Rows from block 3 of a small image flow-matching model, named by matrix and row number. Rows with one number belong to one neuron. Each number is 500 + 40 x the weight over its row's rms, rounded and kept within 0 to 999. All counts start at 0. Numbers have three digits each.
After each neuron's rows are labels from the 100 images, of 14848 (inputs lightly noised), where the neuron reaches its largest size: "strongest on" is what is common among them. Only what is clearly more common there than usual is listed. The data: procedural textures in two colours, tilted and lit.
# gate: MLP gate (model.blocks.3.mlp.gate.weight, 672x256), inputs 0-127
# fc1: MLP up (model.blocks.3.mlp.fc1.weight, 672x256), inputs 0-127
# fc2: MLP down (model.blocks.3.mlp.fc2.weight, 256x672, transposed), outputs 0-127

gate.376:456537538477488503494521472438516465495531536457471516573428504484518537439492547477508575485456553545500514530472513439470545507502474496519552541436478480451495534516487589577523466550493506447477493538475524478436528488476498471564554433451490505505516424526525516500565531484496513469470544506472502478503468586513432478523520530502435467503568500469450421510525479525541440547598
fc1.376:549581509474402572469442497585482545521472496496488457470458452565571569549515577460505515609428553525499531523458468543511518422516474449471520494537471515470588556482521440490522534443436479574561559510412527513513448475446452546487480494507481413502472521459484510512478484477505496479462511506532567471498453551452526518523504504503524562494486555582477492534441518422495591423490
fc2.376:513525504545498452580474458482537533501513514560490551504438599530410464464478417388518436447494499506519538471492560476477539512491532427512456486557492535528562491537446528475484498422526523514534503478455501456549498536575530442544453505562473503475601526462503544459426528525520561461442497514458453478520457453520477475527456496511516511436539484543546518473523467468482498528525
strongest on: black; ground colour: black; green; pattern colour: green

gate.311:474487583580519551476494581539538449539543560462481525566472562500546559446519533517540422509483456479484555535447425569533463519534503461524487480559558550533501468467496504450454475476491467460525551508510544436449502544436513502493460482539528531477508450485452542530533495508598476571506476529472472527486495539559545492521490444500516492480492440570482502460488490511510499471462
fc1.311:508450458534510460521599490578555488565523518518480584514517539472600532545472547582449454493546561483445496576498464513540488502465512447470505485560543565549455539438491453510502470564493519543533457489537487458519521533542464521505439516481561450471552556441473554504455505491539519449443534501479469581539498444500453459456496441502461520459471473521468521457507500583544554559523
fc2.311:467490470520502417550462498465486548476418503454544469505492488590444461515519496537517533461478444519516428476563564404543512505452422495508485470485463509477495513526388532538482465560521590478486509528517462547510453483529495473393511502468501527515517444516489491473532531498399564441436504477488494456517442517438494534452534543565550477504475510522465520493516537504512544612536
strongest on: yellow; ground colour: yellow; pattern colour: yellow

gate.339:562494558495488518530554455569461531487495450532490508508553514500482407551546493473517475501494423549446555458555489603537580502588437520517485460473404438531497567484528514514504491482555508507450533565477489532480569498446500411486522491550548444440521515445478423530491514528501491522445445500464457488450476460503510520520444498515510551562541507515483416500493496503474483466540
fc1.339:510577519467496486478500495439484496414515475481497484554509493487508477514528533488574516460561500489565487491544481535533516494416527540492484521470534506511512532527518521595516550456470468484516495463510541513447472486491534525543489440542514505510537590539566471506542397494542508463464478550474437605492490507481506534535509504472499561490479495529401545512506513439530598424494
fc2.339:468491512492459476460474512553473571480548543464537487539471499416474529498519551557518583581503554539494514506522413472538469436442504461486536564517502531456451543533530485512507521524495465537458544437447511521535452508473438563460489415485521490483558540558544515471550534456470566469484513436499447522544474486450454475464462497506553570543499486516498545450539459493513532415523
strongest on: white; ground colour: white; pink; pattern colour: white

gate.270:472491467554380550482536564530522501516512495512551541461501464483481520530501535563590511520467510535507483491482519532575454529496498559483480424512486544515435445486431455591530454505498431499494559531490504529483473480502543438549562557488532404478570467424422528501539519444497535530499436552488533454471487512507503476462517470545442526417498482463499435535480499498465470498534
fc1.270:516496492533521514536537631481436540532491452442502520518504507492496437468477501463511548479529425505485458466494504427418437453480439525558532466493447471587517489519492505443531509522446533497507446474497528470500514528509534466508548497489414502500474459469440434497473487469388556554568505418525504479486380454505519488487451548545531473482488544476450454567431511468567461562494
fc2.270:484488486521498508582499539493487575514443538493532466556439482549500461486445509440563544498534476483540441478521512571502524471419516445496442547526500440506521521577453475512476470470495530525560521457421535477458448455519490410415456486491480537511476542508546446507498451532528548481545473402517517525493510495492475482554475528510536476468491534495536478531493575456484510545542
strongest on: teal; white; ground colour: teal; pattern colour: white

gate.428:448433566514458495492581502436537524443550465491536499474550520496478474506478515543541472505499462469517570460491485473441495476466416441458442576530586478458504410544564468466466537552462513491408515486462478509541477442479490558429497518535487572470486489513571480511469444524535513474476527535454467533533516501423476497570519461467547448496492487541468554488472483480482487508492
fc1.428:546483534536500471489525484419515517480492490432542496546544451559508416514496487538526538485449515447546505508544508536495534528496452465429523511529523515545528447501595476491472536541494506576463506530529509503508512497482452535484485544532549548458437532463563464510446458554481498425517557556512433503464444594431482495525554442463534468465450462544450528486479508518507483508497
fc2.428:429524484540525476449483540523529543480473508551495512401488558531511466507439505488519551494500445510512452546544469488497429551551470541433503548463482475557448515453492510497585515521484499551439459563507428544500526468509478462453506513457490496479461477524512504562533492532493530424485468572480525482437552551550523483463523495490487473503398495549466436533559505502533500492523
strongest on: black; ground colour: black; red; pattern colour: black

gate.661:462450482557526559509515512445496452493503542541469517504516514496483471451532533532509373502503475520536526466457505579526543576448457503540468570520429449534491474461425533553462510506411483497513424479431480496546495514504462504566450562504503490476507467479473534523582475481487561510578446559487538515557490494460465530546471526557463519488520491502469469519490465500465564589539
fc1.661:460499459469471465463482511505502542561536587532523502484566551491535534530534470512570550538430389523511538510544555409440495446517513501462486522462481484423520458528492510433493495504529541496483493426589456549471457460530486442484479492550503531479493493541544496457509436439516541491462473488448485507489531514519498538500514484502438542568534465534568445486478449531482480528356
fc2.661:486506534609486463506534518433484464511531517570443525549445450471500447571480456475550494488490495505514534480431559553528546501499526469425546512533444490605479534523512474471540506504486515455559515525460491513561461493527530505516494508475528468547537493489530478570582471500564561517459485521523462589409448526504491448402545506459492488501487530495518477579512553485508516516550
strongest on: white; coarse scale; ground colour: white; pattern colour: white

gate.628:542472472484466478449601505490523461571478477593486523478461477463450474611534571536473472508476502488554487527545491544541510515455459528486554595562449468467465444490517549474468556495497620548504535500477437450496526441516488510555545487507529454538504467499499523497559515495477567446489497412525559551472520504516408566517481551533552536478526462568408511435495573507482520573530
fc1.628:498383520458475507491498508532499477461485521451489602512503495500580518544554554509515522559471505522521471485506541470486438506562516502486474519534490506468467446436595491436458488489480521531501557530517442437477603422508448468523511434504551523497547460463494539481515526528480517531419535476514495499517459439563436522468469538461483490484472455483460499425462552503430492454502
fc2.628:491519460514514478527503474502492545506514539501471502483482522550458504490463481441430540438512418479499488534494493502557562498479592522532460519485532479484593513505456539528481505505510512532511464451510525501466463429541541588459527554539543473450509505520415419440503489537593426465571528542503529437453488545536504521576497504554538486495480447565488513544519443493491477489500
strongest on: black; yellow; ground colour: black; pattern colour: yellow

gate.244:481555518528497514413514521494594471567559476469419533561472525493429449489481491423501461569549384487524526461483496544500547500505481469515502529519462535541448511523594492488466513497545540512488529515506551579476502512473516478542456505576421572553553502504558539483455491484532543462475525497549456542418449504485553480571443513496458504566564450521496464520460444576538491486558
fc1.244:513470521500449580463445537475513509533534507450475511543542580444542507484504555476511528504502456523531500544462551506537528597515505519507503552488458493531549496516556520409497452514511550484445583580496490507504528506535563454450492533521428540459578488456517487464488509532434541502434459561585506585477436466435484534471459492504465509537549466447517522439536477534471517476525
fc2.244:386488534523469479441465512481471506518495530573503495486480505486604468408455533517525475501507540489486515544472499544484395489536510501476538542480517454525469529463498501466500467575487530523416520544459474464505536540486450516529551512480499498460407502474508582446550474444526576459466479537513498468514584480543520550481481481411502541525522497515461613487520426498527484441508
strongest on: green; yellow; ground colour: green; pattern colour: yellow

gate.530:555435477573486506479535452523541488516519559555537479477462505527534550449515539557512502487523467510480450444470590486468457510500483525419526451475506513537541444551470591471491515424582545493527423444490491422531560520490548503487531498404490542511487489482525540486543534518612532524656576399517510496569498471533507523487508520473491421539532499439479471481491545531489542447456
fc1.530:595505489537545501511510497566461509465539489519508487452522492559503502518449517502501535512573497501515518486402489535453436466479434497420500492494511562529469489519520521480428543478569461517499503409517521512516537495499510467472499406497484543471450452449552515504516565481530476482509550485471577490583458502574580497481525484434476463480488504517553513587578470467438482445444
fc2.530:587566524460460437531575466522497395443498519514517476458554467465530468496461475544514551474524433478497537497457520483561507535553519513441513493520481472501546498551496605510498529478543508475495489463477469493439541572470535530526452475510534422442504506547463503514532492541517443508524513475469517471519505482576521584445509515572469512489550507413490426493551550454473516547449
strongest on: teal; pink; ground colour: teal; pattern colour: teal

gate.154:542533403522518515488559550427570490502530480509510525551473481516457507503486485419502534443445536475493514536513548487450479476522493476492527542513477471534520543494472522485528532556522564429534525535417542523503518487525450481508488529456461486476502435445452465529465459492467467605527458510493428521489519455543453453524440522491534599482550568505433478508442488468568561502507
fc1.154:460444576519469478512450455614526538516494611511529473550546467524539483503453571451535535615475549416512496510406485480481536514550493463539509521469556515484577475506528457531475518434578466501547524547469512535457503477454591478445454476503543432514550499557570563518516527516468469467445557472505529553565437471535529477487490500522397469474492450491524566503588595439534478479414
fc2.154:489508565490510531561498375553523505518570527508508540506449513503490564468513481429546500516528486534545527483549482523521549495424515518532449551457453476465521470527445585480420480506503430458462504491493517469502440527530548518524537517530524506446558486500536461481508454474474514520474538470558566414470559495403484462465557489528544518535508578462516487532518508503485476479574
strongest on: yellow; white; ground colour: yellow; pattern colour: white

gate.185:491512479432445515546396486529349477518502431502567472402508494494496503491491463495527415508445532470486511537544533444477534472534559509505514468496485482543543479472549495464416513527527507558494533514495515495508467482475499489478476517538542534508488466488567515467451472471479431501522528440522528487456441494470469467479540488457459500553529488557468488505440505428553528474475
fc1.185:484508500529482529481532502422581489511514534572470474549490534523451489497508451522467545530595500470498457509501474537547451437500435500493484557550524484518410519490467492522551449453537476479465502451531521484460448478494543561518494460527529576520538502503484545425543488497507586451512515547475511500537512548532437526478524500524492485414476518477543500454589435512444480555519
fc2.185:527470476407510435504497516472532506473532480469461530545508526475504476598455532577518545459513518530470482483566447494520491500469525490499451539551555414484472520511595496455496521491485505580478486486558490535500479552462498486543463470478490545576458514453455465494491523491557435501518458499510528507494458460536453509500512474557564458499529533540470499538518480518432527467513
strongest on: black; ground colour: black; blue; pattern colour: blue

gate.256:405528512535558488476575451432604487502515489486506619457495506496421545537540556461488453502512529563605516531564530468485465510458500510488474488482458457518449466516496487475416394458472569535437512478494528511462550547482437438547496532444472472477501571562499477519460490500499485473634462479564483512524559555512510511511487469555565508500535488524506498505464477536456524437485
fc1.256:593490447453491446483499455520483548459552475515515510479520471513507510529527517503415559482496458505433485535519462554524457512543490549435444524428476505496533468510502415539553582480542518502559459502502454519514509512522469505500576475455510437521455542487534517460476462527455458445387515449487511518523498527530512539518506507553505501545475498471527417519508536454451513376536
fc2.256:437445494524479502529460441452546570578448516481529583503508495466496532456495542383515559454520522511529439448557491537513571534470546432416452458514511531572520423522453622514468467477497574474493478513502564487548506450516482454572514517484545561533489527546507513536474526532444538509518505485584468462453533531450469468475482499512484462478561519479525432519543474536540466473524
strongest on: teal; green; ground colour: teal; pattern colour: teal

gate.292:499537525461468492484449484545485569464485497514548493436541443592489517454503420417523585542530516503500524483469497499427484504576453501517467511542507496461506548533548518538533544553596522533492473474518518469558494480491483498390464463479469495489479467587537502497471442480515547517540517527522530468469543531534542481550541506558385546521529535466556484466604511469561534509545
fc1.292:506494447518456507425482513524451482533448439520498521491495516527493474486495513546488488480506526473479532529423467523511344447449509473529524517533538572562441510509507497549485454518507503466510505536472517553426527501479571476478448557606546550522554393445524537413504549530534459460454553511413502537491509552562505477475471534506461475426484492515570550437485473489520474519490
fc2.292:472447485494553538548457534491540524578493480518475516458539487513529524495505496532494466603514475452527527464431534514501488468502492461565466562508523513530523502553475556522494469513505395517473487437533553460394471511429535535450493560587519511537501459539501493549572462474495462573517473493470510482486404479497434463526546500522527509549493511544461537479480483510500537436492
strongest on: black; ground colour: black; purple; pink

gate.73:493532477454507567603536468454557470533523508476454516502505507464596543506525492503509527502529469477521507428506501414510482474505508450492459495471483456477522502523567461484490449534492548513448560437554442491487500547533532474551482502505523506467469549460464437561525498474559429543457547545537538525527485478552489477515548471520520530486558538556488603506452507502475475488454
fc1.73:527472527521479443575415519562476501587498486483537539469530489518581534464464445457448550513472546558500519471491514495532530515528601497552467484519482519448597494496454515470486527461497526495531435497518495421575554508511506513509472552486400500541521516513460480508524516518448514504528469428472501509545569426508505491554519448469508475510485560511440503480498520451512457477493
fc2.73:471534456497517433532459487470526417483461499521444558512465482506470586444493494471498526545380470472437524504545487415472583484478491454431489467520536524508487514486475477565534458519533503519580470514544529502544473555510597447569503510487558460464512582530500463496471541517524420500479462476488471552467501494565442515540457428516535504454544492509469537495477497436460511500506
strongest on: black; green; ground colour: black; pattern colour: green

gate.604:465565519488461472565505491573438545479478505464530513475487503533503539509430449487511491458527440476450537565544532547496516459556543552518520511480444455447390494506513456555515530495517554491480530456641533477506578574626511522521532499473492503441474505519491447443534448548487482453471467505426480488511441519502430477532483457487518533484486507532542573491489541538494501539466
fc1.604:453523469501477509550612491445502456512505439531475514560423513514571465488486531468542459532443540534401523505458433521494452449477473483488522552485530532499480518483500496550517484521555540502504496512617453521522467543559481454481499458494454515552542507509507491511441526477597495475442486472456417453474466504517455555544492478464502505401513498517465600426551554513449454476566
fc2.604:515482536472515532516507461484563513534515502471444493603494530476526403514412511501493484463553584542525472546488541464480449432472429495538502629502532517536528557477461461454448492498486510492454532506453510489481454521401508506515472575569467553586497498486509484507500488482529489515463471501449470538519535456482504456522515516520511439476572471493542532491468527514500473476500
strongest on: red; ground colour: red; pattern colour: red; pattern colour: orange

gate.45:509531543492509501444451508527474533506508480529444532458525494532456426523462511466493543502509477536425520551458510435517460492468579475525504476482422457513478549485511592490501435524440521539512509477470616502557516487450540456480491526512505518516451498569496573447393455505491481428460469464484449451485556518462513441536509446528459472524461451480578498558462488546498458432465
fc1.45:484544540505497495518472501562444477565503464523478507503478498532406442519424511445443536506446455511456465501499455411499475541510551411528521479498424483469514526478498563443493450523428529546487500496455568540495478512425550461477489511510494581514472487568507526428407490516523493396456495431501434489521555521523611463524471463547472503519453521505517447566422439499530505450462
fc2.45:526559517537437513546488471482506534578488421537437461571495484512429473520409512514448550551450506564481514452521523496511430531519445455501524453502456422453514494467526509458524540537442560541525557528467547533471470482472545500471482526559463488494418522471511503462448542517514520472547533465493487516491545530511501482451456516481562499417484487516485525523480403482585492533443
strongest on: teal; ground colour: teal

gate.319:502538506499503464429585565445444484469549538494501505395466442453502503510492452495482457529487556475467514467494474592516549519542475464526449521569533516500563433564507399540524453527520531510563544510462452509440546444552509587531457542486528530533486525455509512475440507524471442482481472484434464492505449482515472471546493537481442523419485508540458466444556529500524444509481
fc1.319:548520548475492448507512499452445502468566470495551420435500482501461481476502407483517545488549484551479582523446449503460543541461448566532536422524502486522501494482527490493488438475518495488552537547475457552568598450473536526499482533479455504457491459448510491425522514527529483504499498537462482504540517425477467516539463574485481498383516493545479440492525522482513437506434
fc2.319:504463624508467421604477558442484487515486487427505445492527473513555432441494377472528462456497486499494467534471591485496519551471601538527517519557499509527537523515481514505586500455493528530519526518512489568508482482489529450524558536453433593529493439473498576438503475501546517455471515512476514469490483457482517435584561541495504503436542473471534412528473490465544536543500
strongest on: yellow; orange; ground colour: yellow; pattern colour: yellow

gate.578:485497489538515504549451471461552524511546485482460498580534536519513514418487539453431551528522604466406466509482459579548570464504450494503504487493540520524499477539468573491615503556492547474569512529447498491488537479540546468519480540451411523511542521553545465544483498501484513467519478497492495520507406558478468489564500489520560535533563577514431590494539549500505476595547
fc1.578:492458453517463535545460486455477450523505492504549573401534498420443476494527368493479423501491476554497470467518501510509537464506481443570468448554516453512547443526417488514475489413478493529498512527477437525521518421512507514549504519435515449551476545512490539468508523488492436527464560495520491526438502567506505468531509503498509491538526516470574460474499456497554513518497
fc2.578:566553523501519485499472507509455464400581560507523516411537437483516420557551458611467490511523510478552502439525525456536471504505455518550525493515454456543477524495510520544450536469537460470429471440544493465497454505429478519496609573486467448493522486453436496382565494451487485515496542431508529549515437512519529531489548485497435485498535506534533418469466522490493466476469
strongest on: red; orange; ground colour: orange; pattern colour: red

gate.458:563499452455501513488569453522493548504415511551487553590573554479470571577435478487502485558562457526484524489451513444523483554530489454492467556446421448446521494514530526502523556511535516467502478481493488450555500517552475531519479456517517500430524538360502506429520555509508536479557464399475514551518558482552501439495484561503492518516533504481515458506538512555470536595537
fc1.458:462492452496506524498430481482415506571443493530505581536537558494522532598452600517427433524508484529459473495501556463515461531433564448455492489517451530493488534500538519588449513526501512463473477517487508573481492501551472423544483540494506454444538520391545429453480534528483502434508514483483550467450510457497542503462491608472474478540486482479531489529453525513490539512486
fc2.458:526429496489481502494512541468483535525524462492515501482476491590614468479601452488512467440505467508489529497452487512486467476550512507514459493465580532487490495523492503527494461482412431559587525504531528427503423482554585454451573526477488448568520481408564509432552464460536558486507518520526518571480494518515552456452505482545529488467505499451495554582487546451541455438518
strongest on: red; green; orange; ground colour: orange

gate.646:534518471557440484477446534517524501493484514514553527590560452491507471504539558524451525483435551427513476505461435481486541448511528450533592491517456491553459440469487402453518541500400516550526480520497533486549547560481438525534506534374547519520511543534483559461448444519496524497503474484482569508501446551440551536597509454480456584515509557487508535557496496561488472506542
fc1.646:468491510461483522468487514492414468517456525490440452463568529530475560464438499473469514565495526472514518445475453504423440466539480526538450445475522524478523515502560508529488467505514540446486525523513459537550536476524491457501473536512503498521509488516447446549556493463534458527480491540514425450498507557515514527477609444588496425481524496506529454543544394478493455493487
fc2.646:497493528470520537439463478538446483458506521405480437437506537427506606478487540438502521504522481459463543422509495544491546476529487502501530456493463507447513522518492545495532460456472482460588561450552547512534472471512559574513479440544545516416466461468532485486525558476459519482463438545444540534481459474438582455492427475480507531519473497532459499544534512588484512459532
strongest on: teal; crumpled; ground colour: teal; white

gate.527:463501504489499496561442489411547494575486551517457504565481504417430500494519535512532516509509576518518483497501584384471487468492440554570442518473480476449535523452490529491525501450517512539401493501383514507515511600454471547521486524456520458514468566481526503496511510534451520524460493533502483529523492544533496442527485528553513508397532473489490481392495491500487483530561
fc1.527:509433533506518488558481440476503486543513579460522497560523578468484510536491493505478544589480475479544493468513521435442503543490434573540433522479426552501503511479529545514503535441481566528408454486445508519490588581467458527521452494496532449481474555474540442499544531482431475552422493448489541538467442474578477479555511550541492472516500541466558476472531482517457459521514
fc2.527:448491507525480537513535511544457474474433528522592484555550488465531464523490477550541429448489480442556486552518480553469464575517543495450451466517506548500548495460504522500524463535520474522541489552550462533493472496524519506490548508464413530502411494502489482569465483438572417537505497459531555503521491476575480492486528532531588523444454533530517595534507464418501507490436
strongest on: yellow; green; ground colour: yellow; pattern colour: green

gate.642:525538457506409493430517447524541451556434487552482491508456474438494433544525510517565544532517512514501501480499463506511558497520475532474519591467511492494514450513508500504538446500487520500478446463471518459551453441394492467509458447454535515501513537548489521433620469496514493568447516539474510443529538518587473491629511466592487519549552459518518426459523472512590545546504
fc1.642:523596547520473551521508506481407517518507446484493478499460518564587517497517532461514474485448507516455512545423500530465510476468494494468491447519478475516495569432540431563452480434500502383534441482508487485481408495481568521490545479590470518492484452466410460503424559510523490462485457434563472463445512477496509546547435477499480490477473576483503567473452535495512463487554
fc2.642:524521474468477539522486528520553466439570516563502482500504464539461490487489549516565572471542523510476516517489480570558494416475510481460499446483544521502499495495484513533521476497528490522537481564438514502601403527560482500503552468492492494497504565498529513533494546477410523559451538559461515484535473479529486512476489482531486486501428488410472478520562529482538514450555
strongest on: yellow; ground colour: yellow

gate.375:504577501547477491503558513546545476485561552518490510565519467458482528531528544489497498447516466480498540509555517498502476515528409534482492462454595477511502492508450421510495449563540495502513492483492503513438425513439434507510539476449503454508523606514488519548457521488533531502538559479461428588554514543492533547523549510584534477568446494434546582495482516527570525471508
fc1.375:514512544543447544496504446500532434514466512501460482446464450496489448504514526487472433499514497510449486550486518490511463468485446562494493535523533483566445555499500540451414495435498446554528542487472526499570525490531522494461502539565493529493508489490497455473463493499534511517553444559623493527467505505514557506511428501545557472519544526411513544532476460500424494543489
fc2.375:498526524451442485495405449530439539428427568456484536467530571475516559561464497473500507509577520481542552427493477450473575440487517506481523490554476512439544469508531489519518548529526608433536501518490465495466498518518554473520488473504466441455505547516515551564586487462446516509494472493474450501500525491505462493464484596415430475529434509530450432523546518526564505479532
strongest on: white; red; ground colour: white; pattern colour: white

gate.649:533512504510488474514463379480471518474565536439474493531493543455469473512436489464497438510558575460485451502450489557513571498471467480497472590446464447444552546542473501562538436502486406549427447499467524528513442452459469548425477504514494492504546489490471512524372445486485528545573570447459547493460487437518488405467535549469508455530533484471523459599433460490457551511502
fc1.649:506460458470528562503514491484479501576472469522551486508422511537513476483583630520526567602513446526541529471438505447546545505501511461510472440409518554514454454455450475481510587537471471492493536527528470548456480533503457538536498530503560441577468446474532450534554554577482479511486459463446488504545464425506518588528492505490531515473463534486489514410493563416498529445498
fc2.649:506524503560528480502446502482496516484523460469511497457515481549553567465531532517536472487445430473488526388469473551480488551468450450549507510547565544529526435495436520522475479523540442495471488505571495524490545447514483531412427500498558504497511442389498520472535484518465517535533479451462499476503487533454459500515508454560510573513536515482489561452543493415450462578484
strongest on: red; black; ground colour: black; ground colour: red

gate.560:470483483559519488546468419436423551474539440509503501519522492476503492523398497485507548478542537517558531494415574451545464498519577471508535474475456524493484458465539538495528564487498527482490578485492461554485560458574530507546454517532519427484505523382577505553483520461475492542451486490481512511547489472544535469495495549465542549589487523450578474503491461526490464548504
fc1.560:501532482512474481601434408482446584482518457471520498453510452423466544478456473443535520470545518506549504484504623419489549411551528491533492536441432560531531470524557530532553555509498548530438529486492463502512493445512495516507494505528486465513454519532542464522474526472504444485484481508449574467529476487499534490518503557492567531560512493493512487564480572511465457553505
fc2.560:536504529577456486469525440519447426497464461530586455532450513507415455524526438570438539549454525505483509483452455484510448487518548484510454500464484510592535456584481467590497443468542514516538516534464518503484507428466601499473489550543469526511553459483543464464526369530475509534530441497517537485497447495482519507492486481509481495474540488515483517546450568487529483467465
strongest on: red; ground colour: red; pattern colour: red

gate.605:485483482540484464493522543524467447442500533490515487522533509491513573490498501489582491448537503497550567446543539496476461487493461442517506481532481599447529510471488440518538496453497531501495453547540403504437516508536477466556480472437560487510497494579516528507546404446526531521485528562493480515559514453606462498541500552560537507529478458465505465529466468442469479519429
fc1.605:492516520422529507542439434501498602509496449492468498479518500482560490508492503528435514519495554511496398543485497461480461519487561556417470524463461425519466483531542529516468469555505484483490536482493594475485521543479466555522460470534505438512526552424509527503466565474502418468481526403519528559436503515474484482465525457464451477543501555539439532534513541562478537468529
fc2.605:515493460541474498523471493476451406553471540476510563517517441425468553534462514541513553508569427461505534478540507494539498490430549425521498435491438426430583508502505511519496515521491514542519534501459485475446561547441509459483427474538522523461477428536458484501508463495441544541567544465473445464580522452524452505423464535518598462486492562481449518509493508468524460532473
strongest on: teal; crumpled; ground colour: teal; pattern colour: teal

gate.379:525540521531488491513486418484474393466503445500454427490535478516610413533433453504473476566518485458505472577510514480476597503515459461512509500530497471498492448484486530463467517525459467409554531514524536538479550420593515430475487448494459503471477475461529483483461479514480506543467497555535497536468422509538544478472464487516494572463499493453489546468528490539466517566504
fc1.379:481534474538500521426508487473514422539516470534495497529515539480569470587395490471517482524504506465504531533452491473567556421533457537481503544523529514510430524519494528498487481412468466464546532443526516495509498497446403549519504493512522494477478512449462464475582506540502525499495500488522513494460450507486506470576524508525532617458522470503519520471569484549513547514512
fc2.379:484454451521530535463503534460462458441486473514545560462521536528469495488545504542461551491571515495472528457495447556496469491452442522520456513460522505504531487429488514447495486483511571491522476475471398475466421504557478464499464401485545500565496518404516483522506536509482447505534500449417529570480503483466439511506496493477551528514469525558541582472476437501547512458537
strongest on: yellow; ground colour: yellow; orange; pattern colour: orange

gate.12:561552499569490433538507513526508483494480505534513522486484544562460461438511467473500525532513496493516440564485497562549524493524494557468496485504479526520496552507514526538474528458568543459518488492537477445524523518558455504476515491469563438443545498438496453486468486479551519544554485415504543467492527487490507484502510474525484456485474492507525495501513602504478479486555
fc1.12:481475456518495543498494463409534514538512419522559537483462506453422440503542541581404420546472491459439455405496481411481490524503410526503482461529480500510512538491491445542549518494419479519500500563500504562469432478459532582551466563533581483480535510467470561493519548489472491485557549523474498476483509506527562399439471459487517549499502493494553444505447510519536478533487
fc2.12:530471522478440585512508540486485500421521512511464475549516548422480512595494516571477488487477495520488498439539454487492562486586474514502546532437504525389495429516544516493459537494486542416453507519492492481510467485474474475552514570601466467410449526547471522508467537504548524478495462519498564511559474482524572483539480480497507536503503517487455500494452598595499484503543
strongest on: red; ground colour: red; pattern colour: red

gate.626:496516488497601521576494522378503490506477528537523497509450506461489501561452467476458462471575449500560483451616527495473484465472550540474509492563417545469476542523607495436500473449483586488536485471497510441538525491505451475559496412494562503482549487526478515483555532550486490496478494543493552514481548496556521546488400389458536540471422479464501506535474453513485501459467
fc1.626:587497453477468539455542517494459484524504521511494503477510550450443490510550558535513561441526546508491571554410473525481497484477459486469528567497568472483518515479337521571506542572545415482478474543496518541492482568423540557494516536492498507511456510537495517546460442524514505532474528516537539463486505478489471468516490510536507487509561553493475529436570500548514497579539
fc2.626:487493415520471572482488534486480512473464472546391490502499514549514458549498505466525551498508502470474465517452527558508490516492515502432518468484502486525486473448476437495547541512526508433521492569471505496543506537548541519430476475479458482559536502520491555536469511561510585520456518396526458534489531507496463472536513554535561475440516524519516614518575538484525471561527
strongest on: green; ground colour: green; yellow; pattern colour: green

gate.326:507530541507412533460534508546508488465454428511494515548532441482438438468494555405548489533473460530503605516558419521546529485493443491539493513543427478440532543481460584446429567470541554479482481532509542475522447508548522480498507567563570472468515493567459572436419496523546439506479545523494457485460487498497474499487395447483558495513477525476550557436509556502466486468482
fc1.326:495481448450520541522481477523462528476430515424472499492533447559496528526518516433474547500526548505494476550573435494514532506570486568509512509534533482478554534405588562433501464544479531501479491529425514503450490484541482582527480484554509465532473523503512547600546463530472448462491481538473505497532505528520513430478513479481562443503435513499478470588531455505544635495450
fc2.326:571489507487467568463496562517558526442541505473523452380485475508533464505527491539464523484509467480500447453458518473491496566473461510505408455445504478444497546517511461453525541483537428497495482565500424542487581476476485457524581471517457474462536482422510582500477498464425541552526497544473516452507487493542528505548455540519530567467525485441512470404556468471468579445442
strongest on: black; ground colour: black; red; brown

gate.624:517483420482564476569499535435533481474478524483536504500482547493530504483559491500542519434488566533544474429596512507470524431481440532484523514548561449545515483482515551578470512547492553436455445496505443464503475499536466489523460392458530509525493510492486463512569507464472508515603472517524495499482542505461434499512527469487518462517509418461455534519555499507501504531529
fc1.624:519462578545482511426502481491493517551502471564459595517530493542450512511510579468515530551529509444517524543404460528552479557561516469560452496533503484540466484465494524441508512416535460506586517534470545495474531498424541519450436538512498468455508441513508552521470536502498471476507502449452493484520552524502557446490481547491510558449483498515507508477485502503552486540480
fc2.624:497502487582481483518514543480523510411502505452546445429519516519492492515555503495583496473442489532514514504573511532491567532533440516498497489486498508493476479450495519581490468513449521493453475522482435475544493443617470493507560494554491436589519443521503432534486499478470525576531481545545438489504516468435484535465576575585516522567566477486606449484524486556484483467523
strongest on: yellow; ground colour: yellow; pattern colour: yellow

gate.365:456490438488498526467520531442523497474558434493497482571425465547496520483501485568486524611512552528482510559509437549498508506474523475482485479460572536546433503452514537442477527496472538460452528508514523493549450469530431536526471512533543521434500531484471488524479434568541495465501495537512482506470476511500476577473521478459534449473449473479479524369495555534464505441523
fc1.365:566442553606520492503486435532506510457461454491508510466527513529496475486477465420530483447509452490483525449406533488495528471490545547487493437525450514425548518526420517601455443491489414533551536461500486505505561501455520434466534543488434531561549456528553542468480529512479565535533527454451502494520531538487449489527481558535477526522565455523605524539525520493394464547523
fc2.365:506510487425512549556486483528587488445539511470463428511421491507535532444510525481534535523532492463475534469497388540507510548483500520437502498506496581485549540541538497495515451459520520498513472491516516502504520459564479465485394420508535463508552527545570507523508501518511509503539474439507496555535522517473428534507518495549480484457548536538465560470541503496406505414533
strongest on: green; purple; teal; ground colour: green